{
  "horizontal_flip": false,
  "conditioning": "class",
  "num_classes": 6,
  "logit_normal_time": true
}
Rows from block 4 of a small class-conditioned image flow-matching model, named by matrix and row number. Rows with one number belong to one channel. Each number is 500 + 40 x the weight over its row's rms, rounded and kept within 0 to 999. All counts start at 0. Numbers have three digits each.
After each channel's rows are labels from the 100 images, of 14976 (inputs lightly noised), where the channel reaches its highest value: "colour at peak" is the nearest of a few named colours to the mean colour under the peak; "top examples" is what is common among them. Only what is clearly more common there than usual is listed. The data: scattered letters and digits in many colours. In brackets: how many of the 100.
# convs0: first 3x3 conv (model.enc.1.1.convs.0.weight, 96x96x3x3, each kernel summed), inputs 0-95
# convs1: second 3x3 conv (model.enc.1.1.convs.1.weight, 96x96x3x3, transposed, each kernel summed), outputs 0-95

convs0.34:526506508535567416504411515484440504468529525484509545463523470493532540526520454514536440475471543555496444498397522452482448448518528537542528450567452524491501499458508538570503477580451467514579549524471501456543518527451493522549471473442530520517576520520502508518416521549516447490
convs1.34:480485490464414515533498521468581529525461489451542487492489580525515511457500511509483525533508460498572544501438480535561541527481486459495468585436557483478487522562488446427518487439505574464435510507506507614494495467612480503474464507536502508513463533531503500500604492542484537490
colour at peak: pink (58)
top examples: count: six (74); brown (61); purple (57); blue (54)

convs0.92:499409446467512493430574432515488505531511487456572446545495533514558435463532457501490464465505468561491494550510513517571521544430468530503481567521529487534424540481518460441468507513547535508520498503507548534549485469575478448566474473511491528464524535616481522495473464434504537471
convs1.92:522513526513510528468436550523502538515492521497559506480497558471540547454563499525558528445456496524590573485392530480539575513496509513561462507554524552548469576490525518510530522548499581540543511526539508439529545396549542533507524460569468503510551504498530454532504517517526495457
colour at peak: pink (47)
top examples: blue (54); black (53); brown (51); count: six (51)

convs0.82:515619659461509510578519505486526502485499457528515435504494530497513482516460523496482556446536434437489472477523477617556433508524480511532503537493523462470498459500492483448489505499501487477509456472484469477491465509512475457445514462511502521468468477507501481520640540460475526485
convs1.82:471524573469458501591495461489525467464565503546476467512486446484490448531480483399459489500467475509453473485548490477439395420535472510481479501490502494493485503476442488621471480451512456473494461481460491515425457554526470478498542556412543492481490471462497479512438508525448557526
colour at peak: brown (38)
top examples: count: one (52)

convs0.95:567465511476534497496638503522497555519515554538562485524474465499587479558562503527507520500524487545514467475469449492546443441415437460470438535492539500498491449439531518485511532516508476494584446505478518525540477488543484448519509504472524532433474438534530561472429530438486468517
convs1.95:506487472446426524517591496465533552532472488439498479583470499475489446510439504455474502541479527477461534514535511536497507599498471508493502549450576475456464519565458506440537503460490497416434467550514454650451500480549471455457445514518476510523525480502517498511463504515471509488
colour at peak: pink (83)
top examples: purple (41); brown (41)

convs0.31:513471429484480540485520558458535471535415511444538527595452485531536515506553469499467487458503500524538488441459499529520508537471436528396492512509498516473477441531483513383510498535541474511514485547506491598507533539530507452495478524534524483522456519588479601488416488491526461513
convs1.31:562525598495477547596564597531501597560568521542539536541538612557520596521510469432478485509509501517476515488496515487472484430480447511485453527528508500527527528483475472457439493479481462528497495509521501528479481496527431475497482532525548524507501565498479446472493567515483521511
colour at peak: white (88)
top examples: brown (62); purple (59); count: six (59); blue (48)

convs0.11:501463478502438499470509473490541506495540515410488514518470496497556455474555520466551553515524455588449465468516499551535420513454412520375492501532524487498496505507487510426443470505547549486565541533524559536525496534519452495541469503472550568486545461497466441483439514414488476495
convs1.11:555451478468429560474686503494567551601507514478528514610497544535446543531484475452461476533477526472523519504462461500521493537493431490459491505493539514478516515488454479460512476515523504453459479525494468541459482509556452460490473519517490542520535450514491525503464550522464530460
colour at peak: pink (87)
top examples: purple (40)

convs0.85:522476484510487537468455474449503487544510535490461472566533526551507464509477534532535521504460437445448479480521577501466460560445460553529448474509492464537588524475476538420439428515556481540474545421430480458495490458470446504439427519498530492432592492537504485511478527437487490475
convs1.85:549508512518573507433530486575478475499483500504528518468490463489503538493585470529531442433491521528527495513440472460525492466474504499495495416593435554547512471428516535504463507581514512542568525485525562354552527489449515521557547474491474507465553487512503529516476511448516462488
colour at peak: white (60)
top examples: the character Y (31); largest: Y (25)

convs0.76:578485507494514545512477489400492470528598563434446479586494467508551448508497486526592486478458441517485475455496516528488464504503475506444523428571457513493503489464518482417480461604520436516556567469469473467504517500466507527538452495482520489481556484482438472510448484499507449520
convs1.76:512520422515516494451643479503474524519437473489521517522480579497487521483605476527527454483484531522504502493451445506550514508490465473522446455549447541545521534466530480459453472526545571529528488477557547420512515477547516515530508440523479550491589514566442542521456497463490471465
colour at peak: white (84)
top examples: count: one (100)

convs0.49:549467517491442550483474504481474447476500536465481488486546473494513490476574485533506484480541502523477498536433488525522498509483497514495522467484475523547502393481513463440517476560439514525484486473452485429533592501383486454513496498509528516529508399462556520477406442488457377474
convs1.49:493537527503434525534549503431565603505491451455480475548486538461498463455453516472476521510489495514545507523499494540531532544487467490495510527485562499468459551561463470428512474428525548472460491510504488635510460462616461481495433491540445547532542468509524518492520485541464563474
colour at peak: pink (46); grey (27)
top examples: blue (51); black (49); purple (46); brown (45)

convs0.91:567485464470534482444654436515492519461515531527495404569473422484541456488571487525486549540511418550533437536514490479530538470471505518537496503545501510489509515450531429536474451553496507511565489488445513521521506477544493466510463429460560496436490462498495543468502495464524495513
convs1.91:476478464452428493513540508408524562555455504468513494545487540479470484488440520452529528553497498509515524483501484541523531575485482456488478547442581502513457571575458504445527499467509547466437445528538460600449479424604512516458461481527482533510491474523502469492456455545464523461
colour at peak: white (77)
top examples: count: one (96)

convs0.30:499535551503541482490435514507484436473534501561429502422546484452469520501452506511488495463535475453431487519489542496458466490531547527579552420476435498506508524452499486523507445507453498531491525493433470367500500487431484551529497482459473453480546519438522456548584505422522480472
convs1.30:484498607438449515613514472471531487500552503520485488514464460518501477522475492420460494514509478526478476463547482494463420429510477496455481532475524501496489513521430463569472469438521462462453466487456487549419437541579452477490515552435571507489486491472475490515427525553453556513
colour at peak: grey (33)
top examples: the character V (39); largest: V (34)

convs0.13:506429418504441504422528499526524460497433505408522536495469455508517477505530510497465499480491496537556561483564493529549497542458407512490486604454525505470478533479503552435465551496565495487524452474527532570472509498571527523513465485484555470513453515551471554510434537420491516544
convs1.13:492454442506412535513521539461569512536556504428478541506516573559545606512494529495441512551517481477540528517492550552490482516518470500499488555505533516505446483539456454425509464487461533488457503503456495632500504506544484500469446519534547527595496501491523517526548504585503551511
colour at peak: pink (47); grey (33)
top examples: purple (45); black (43); brown (41)

convs0.79:491468458524578469471440505523466455490480546549523551447552436519468581574454505522484421479443567468526503492454525445424426478550481483536544459459475451505525500493539537493459503494487526531495533495477476437560496518495487502501564446458473442518470493427498507517381510487545505473
convs1.79:462479492458422470557501524456526537542504495505506502506498543552457561517419520444470546559544488467516488486546500527496504510525515497462540548421522469457503492543510471516504482430496483481418477506527417616422459514548480505450483547489509507558431508491476483489537496603439570528
colour at peak: black (67); brown (29)
top examples: pink (45); count: two (43)

convs0.67:453445493512497494492523504529478592455419472536473499560480567517502462452554491480478496568516474578449510496524509527491614492506505430481497582479534479499460524533493496463529516482476455515518505473548505558495499536475541492529499578555465484531492521479478523540571442504490645542
convs1.67:478556482531549467520437467483460466442460494527493433478483459377516374443516498515550525472481494538529506520526523481514504509504537489573464471553462519514462502505507506576493511541492481524582474464479501407535523462470538540504515503511405461456533487491509484476458475445549451423
colour at peak: grey (38)
top examples: count: one (55)

convs0.87:478468463525492503531520520474511457514503506427488468534508539511496425503503460456490489508473442489516554493473515495553467531444401534363441546465536483457551504468479496394505532435501462476475549556571458617469514513524474491503442541504538541526522537524492517471491489543539538518
convs1.87:525381512455467483434481510461512510522528493481492585524542490498484564527387496527512513493490514476478539491432561498511561554512494495420532497451533482497519430512509541363547478521485463515426505538471483552496468537479500448464484505501586502488454432513478486517513513537506455525
colour at peak: brown (43)
top examples: white (53); orange (48); yellow (47); pink (45)

convs0.27:525545543516503470477375496511462490452556500500394492460535499486481484512462518505546486485495503498421483499491544460439467491509529523510505437527411522508523525509512544526532481510463495534490523518517496409537527477368494525496480542464521476516602486459507388489452516474502440531
convs1.27:530510498532594504440474484545456447473486504503519521437498448512510529495595495564523477445490517528516465491465472470521509458488506510510506427590460535545530459440536521502479521563505518555566531486524568334563522502434530528552517445488473510483534506512495543501503488464522472499
colour at peak: brown (36); grey (26)
top examples: white (62); pink (57); count: six (46); orange (41)

convs0.37:513518474495499532519486515438477412481444484470518499599560476497470520503427522507500453463486485471502498412482609493447405518527471479364487490488528502488549541500484458398505445494529501526518510491475496443516515450514489547474485486497491495572509539469531521477419510561472485507
convs1.37:494557600518504534520502547564535555518519516474517487428509550497569526415627497475520498514529463549482525482446478529457504448428520529520460559576446521498466530513522484538495529518507546517557524491507554484537541477522494550542549465519479523526461604492493472456553486550518544504
colour at peak: white (98)
top examples: black (44); blue (44); purple (42); brown (41)

convs0.43:518478498455587482445460526481536519468482422519465444482531508446481509577440532487537571558475515387537518397476475504470442522488496503444544502479502481553463495485497462571489462448500601497509563499549477521496520427528444502399516493499473469505492500490448504511472527505502475488
convs1.43:476511636402467531641467507537531526471555523511505530499491404444517420473465506464498497431534462545523548408461522467472458487489509502392487557508543510499483483512495505492540474477466479481510502506450524558496462528544495484511502497517534495500486541470489496511527544538480511531
colour at peak: brown (48); grey (30)
top examples: count: one (41)

convs0.23:517423443521479542407478545488465459493484497419520596561492490472489545558543536504514539459506491520456520447478518507493416532498406498390457490514520515505510489503485512404477514477506492454483511534539485512474555517499500475506498559498543514493455485486530494472403553439500426555
convs1.23:523514555521526554556598563508518550522575515598541555532495594546478592560522481423474474468520494517496493488513520495475457426496471530476489452559491536563484540453516486551442478524535454543501489457481494463451505526474486492501523510518561525512546501506517469500426550500466539569
colour at peak: black (97)
top examples: count: six (85); red (72); teal (67); white (59)

convs0.57:464463433521595485422566512523469507562525501576490612479493436533530569593525468491469459509472536449511558446456425476494449495508450430513542479430520497521481505477494529443482474483493501507484503515480485429525493546490489511566593478470479509512459507492463517510491524475517512437
convs1.57:462481515477438524555495537468503544513449445480496549510490545516502503464467504515464534540531486483498510463520472536514520506516489508453526566424586423430530486567502460403538504403493536464425445526524498594500479534564458494494454473548532531527426533488509508476526489581477514564
colour at peak: brown (68)
top examples: pink (54); orange (46); white (45); yellow (42)

convs0.93:522421465535573482446550480550497471487437475533597575494467445523530556546560472529475447449475546537512484455439485492525484494501460495476525478485557467526500502470528563356459531512527494489546470481528501529550482543507476517551539422440507512470487452497496547471470512447523489468
convs1.93:488459490448421517547558519458523563560506508494509511569509564525484522518437516446466520576517495459487520485530498530491501520513490482445515572426552472459501512532481459459519474445506505462395445524507459632431465510587470476464486520514527535534459476522488491498499498573461524530
colour at peak: brown (85)
top examples: count: one (62)

convs0.90:467484535456380517472522502490529550529495490442429469556506553494463509497529519523585522511498440504430490512518526533541451462472496518397437495523450518448474549517471502439477457466503525488433539527517517427446544476455541561469401560483477558527528528498484461516490487498459464503
convs1.90:552513535510578499466483504531485481471549515530514518465478469502496531530562459502504463439463518543502488477463494450491467449510486529516506431616446542568495510417526531553477515576495498549570522489501567350523527499411518487546530480469509521467548456487486489488443526465500476495
colour at peak: white (89)
top examples: brown (65); purple (59); count: six (55); black (49)

convs0.80:528427449533470548504590505500480473537506501531581498531500464524563541490503453487465543471519477538535526454454452553537380498483464477435480534444566492528486453454484459452555522518553511549502449555511512512507530489559451487601532457547535543549461444447504493494488487492513506545
convs1.80:536537570465437558510650507482516529493549484460524453572494549499487464477539478467522483494458461544492501497457484528524542484483440473483442505478523553522511524535416460464471420480543523455494504510518526597485514487619468467512522524539472466487540461541467473487502539500514546452
colour at peak: pink (40)
top examples: black (41)

convs0.66:571508486554514469428458442511521475462467438477469523436481457510537447498485508481520526535565505481467497443524542424476413504471452525478521511546540503546482449533492466531511461497486475530513576497581515472494516460417414518493505473414521503478554419507520537502401483477488436514
convs1.66:528522464548518494397605476591465517523461511528526429553487566472508465491531447536513477477454519512507522601507505498534522482471494521501452416506435531541540533482544523535471518527505506548571503465500535487548515485505512486539562519481477475473583515476476515540486520381549467529
colour at peak: grey (33); brown (32)
top examples: yellow (47); white (44)

convs0.70:457500507518513530518538477530564450478417474516518471509530518543483532511427503520472512523500550409504529492527476496479509521464470449459503545425571433477487471549487503414512542435550473485431483509533482553481466537598496488468524530531473494539385507496537568548535456573483539474
convs1.70:463508479509497470564475476422470566514510452543462463547528525427473363468406495508487566528476509471440484465585510486472518533519515531497534492419529423456522491515479488518501491436498403469451451486458441516463480515447476470461469501478496491472448463500447445481477479478509481495
colour at peak: green (34); brown (33)
top examples: yellow (40)

convs0.10:488443427469438554447556570526507543553470506442533496579406512475516486491552490452501486482485486560523541467576544550585496566456478517514490562518536501482474529481505493472496481466547464511482484493460524574478545494600523473487428492504504530520484546553470527492460519478552536574
convs1.10:529500509503537514415520500529512461493504503506515474498512428456498507442560467500543445424473507561541505482416503467527536481470511468511500426580450583573499522470515531547511482584536531531533540472533531406545535464496532532554572488496446468454552445480535513512483480444528497429
colour at peak: white (75)
top examples: purple (46); count: two (42)

convs0.6:527456505539454472450512493507526540541505468461530547583475551444533523478568539513527424469475522552530493485530477523539464555526435542466529513543512505508522485445486472527495469582523504519485493441463570405533553445562532573496432499489558572513556526499446494446466555443498477513
convs1.6:558479496464527500464540499537539484568482517458537469489466586528501550506556418497519454453486512543579539495370461489510516483523487495502437468571467536568470543506501512496455527573486572521526515495551526393500529447528511497530554527496524496473526458449486430516438491536521495482
colour at peak: pink (50)
top examples: count: one (37)

convs0.7:436448460505472551490563535504534508512437463455560484581491520479520499517499495472456509500474513501530553455513495535528437542444440490430500556414620481506507496508490509389475512439568520495485448512531497566453475481571481467493523476516507503497416493549496573501444500480509531502
convs1.7:509443497530508464498402510472468481522545512560484582479536508588475599579407505521499508500489501457484478491498521479471535486537504478476564455459500438491548427459509542480481485495497434512449521521476459482503492572402486472463496539476595488492425450476474456498493535528510505549
colour at peak: black (97)
top examples: teal (65); white (62); yellow (54); count: six (54)

convs0.69:496513510493514507444452488462495448511515568486505450454550456553517441530544501532515462539471515537478495437437469520557474506491405498414511493510485509561454470454467458367509514468503508523487541508457483521455582520478442560561435502505484496507525485485525505546392505459481438500
convs1.69:529471451496469535496666493498534570519483503513518518569505541496508513463578490500476469521476532519503501482479437519554446473489474496504448513539472555512544530458483422470452440508541555523525495480526561474498497456587490500582484453464483589496552494570475542479504497489458542461
colour at peak: pink (90)
top examples: blue (53); purple (50)

convs0.42:404595488493486491608454497529442454479490454557480508466567531553485570492451494526502483522512539457463510532498470475491506483495627491526492553498549498445481471516486501506549512484524463502500484571521482526446461537507523486455543555555477516507445521512468446532526442601474553510
convs1.42:465540426558539488516439459427433513491479551551461504462533523475528443470536508492497544549462540478458453482659534508468485442512483523569469514526479503518560498527512439583504547507494481495498507459469527409478462500511503496503494467412503477431507539486455510490434496487519528483
colour at peak: green (32); brown (32)
top examples: count: two (48)

convs0.33:531508542519514482478384526524473483458548507480405482430543490464483494516482513492511469477489530518422477487448524450418459493514486513485516434540451516497523513508520539483539484510446500533492523535527467417517540516377495540497496545469526496511587454440540408503483501498492399530
convs1.33:529522501540580512455499488532476454469495486510517529464492446494519512476609492551525471450501524532510483487469486470521481470485507510509492430600443546542513472446536504507471525571506516549567528481512575330557536496439539523555515441489455501473543504503488552499491484458522467494
colour at peak: black (79)
top examples: count: six (96); red (73); orange (63); yellow (62)

convs0.20:571434522507550458428445531488445457458484490500518568513463403504499481569512473528514491462454474573535529466500549496498510524484422536485511444515482483546527441432473528501476504530450473483539486501479473508581544516437537461527530491463539505455488451549468502452468567417513407507
convs1.20:470477495481449548514560547528559548546505510420508511542499605520508531492516494496466503549525492483515547489484514540477486529496453494473478600442524486476471535544486461426502452442480534480453494493514493663499505487583452523468482510551551502585462546506500513545547516529503489528
colour at peak: pink (65)
top examples: count: six (69); blue (62); brown (58); purple (56)

convs0.46:487500551554587507496411492544483487447488518549451486410569480532465590511478476507448462507499544437501502515429469481447562468532568491591531451507485419483488487493487506460449534476479509530475487483480464458523472523458473535429573434507474467492439494428516468494517511506490541477
convs1.46:447529448498468501538502469423511511463473488507433443535502519442491389452423528480462526585502501456490480528607531533490481526521505505539518556429503440472501528573486459552510488451481479445461479494470438590440463535562512521456462539486425496519470495496486533500513467500493538494
colour at peak: green (42)
top examples: count: one (66)

convs0.32:485470499470447547481609463480544540516461507473581464516471527489543451456556499482468534511538483485546472494543470574606527515471477507448504569454542483516472454461501419508473479468570524461489497461498544557477467471600515481496445454547494522488429505523472579513494495508508562477
convs1.32:523456426451435520453566488466548506555499501397482483557488468472515480476461517517495477491459491507501546498503523537526531590515449495492492566467536549495485507526460501380543461552502513442452504531481515636522518424520507499513460491518470524529565459527557550511541525528516495470
colour at peak: grey (59)
top examples: black (76); blue (54)

convs0.3:538483481534514500462434518491498480463514510476465494515531445483496487553521485486563500480461478508423506504473541478464446493496420483417506467577441519515506459505474555401479489547425486530504542541512467437516561520393472531505476525463516484476578452473519454509425503442483393523
convs1.3:502494542456439534576632538497527594551512505531560539601484567543492549511507473437468474514511523502480526472495459508487455449472450510443465534481530501487498538506470449486481461450520516502450459489526505579449473519568470458491497500497528538523495496508458501504406566545470544543
colour at peak: white (95)
top examples: count: one (45); purple (40)

convs0.83:430490592515409494593450506559435537517523525513488563530489506491532610509525512477520453540457593524496552530529509562497495461539555475513494515481527448497418516553461543482516525546478460516447444511523492501457462494464500502554536497486456468508516493515522503552568447511476500577
convs1.83:459474533521417473529462528407521479501552443486482501506484422490461485497401484447516430479490449529474446508493542460484496515530482490404545533410539491437565495496538494555512516448527426528457535462490453511466490504503492447495492489403511437489513451492449467478470445521494549527
colour at peak: green (26)
top examples: count: one (39); count: two (36)

convs0.40:390481456529467481542561473469550508503470467454499487649536565543505479458499522521466515487446451508503472505483534519532511520442495500448461543494534455487515559494528465371470476441575527527420483441514475551509465482551516500508443477491474533567473503538483471499486496487508499489
convs1.40:522507516520580511484474507516497470471546506531510526477503480470502495457595489514530470449484504537523484479473503461504487453471498489525449460604439576585489503445522495524478510590512493564560536446507584345552512470481535548551546448489485487464541498492484537487484498459531487468
colour at peak: white (68)
top examples: count: one (51)

convs0.14:498502534514413495487429508499536493500500521398407500499476512440483455505531555493564519476500479517462536516514524512448463524512404503419470474509472531516465492498449547428497483523475496538510552534535488478431539531433542537437462586492480507555514506527507433526474557459447416538
convs1.14:554508531524567533468563516557484502501512495525552517500494487519504558505573456506505455441505514551511493495453493480530505439473504541501481433617435571546503489447551496522464498571522531548591544476525560369538544502441528498572546456496500524478543516489507523499495526460500499512
colour at peak: white (83)
top examples: count: six (62); blue (61); brown (57); black (53)

convs0.18:549495531486440455474443553493483541531552528448424505509472534505440446544515516510571518495451454529462456478530518525426445531497483534500458444523445541515481502498473587499505454530455479512499537534529463407472543489417511524458440577459489517484563501516538447527476536431477431535
convs1.18:543512517526575519468526500523490489483518494510519518476494474482510533489601466525517449428481523549507483490451476446518483443492488510508478426610445558548516491445522508530453500559513524562554531467514581334545532479460515515568533454475490529461548478498482520488467496465506487489
colour at peak: white (58); pink (41)
top examples: purple (46); blue (46)

convs0.38:500430484515512537458593488485570533528472493497628504475496447495567472471535508511442487520502453456595491412461474518545491518441465572455500546432538500532514496475492499456460503473538515462503533463518462559472450502593496522532551453506511516477462515509504558491424500466540511468
convs1.38:482478430473425516477552512455524525529450470430469489517497506472510462428526531501509489515520480514534535494463493562559517565483492432511448558453525527510493542519474467376512471498522559471456499501529529579504518435622501546554466461516461528520540540561504536495565473516499504436
colour at peak: pink (46); grey (40)
top examples: black (50); count: one (38)

convs0.84:504419483510592536471585528498525586484454534542572549538457505549476560598504450498425482452516545504530519485423485518507541485490416474501513516433549460505502489472542537467451537499528527510505522465484506483569503534531467497524594437473498484458445513518494549491464535478521512465
convs1.84:447467455501469473512435493452475502516481477495446508497528538534456494532413525507471536589506500431489487488586509509468521555522527487515525538382544403466516524544489507412537522435465468458408485526517438591499453508486494494453460512511538508517443514485497486495555487563501493520
colour at peak: brown (43)
top examples: count: one (60); pink (43)

convs0.36:418456527485482432565458530585502526514537499499467472475516486530546495543465473520488479514536516503478540550543503532556574457544568530618503568485532478435449483514565536499556498496492467485484492540508481594436467490477493472473520544470453494444486494482526447543583543531468537542
convs1.36:486603457517527484535508463481484457428463489492473429479500430409483332450505488489520505493446475540468442512564501498489443531525490518500480473514496475482479471524474509599509496473496454478559485475484516469520520490515504516533479490463420482448528465502467488475443445465490486411
colour at peak: green (27)
top examples: count: one (86)

convs0.21:449455451504464545421453508473521461477472490440527504520459442530502461541507512476431468462501486489516533402509538488488498510506372584441455547446551454533517495478500547476442504498538532512511522457546512553497493528527501479563526496485509473464399536447535582482474533433492503520
convs1.21:469589509541487487489475491579536442439519477460451463499464492487552446501467495514510541485590478481495538534495541557503461569481539533517512487435460470463442466480528554435493543451444475467512537534511493570516588580441491517499488511508520436527503561509552494546563502457511451574
colour at peak: grey (55)
top examples: black (64); blue (59); purple (56); brown (56)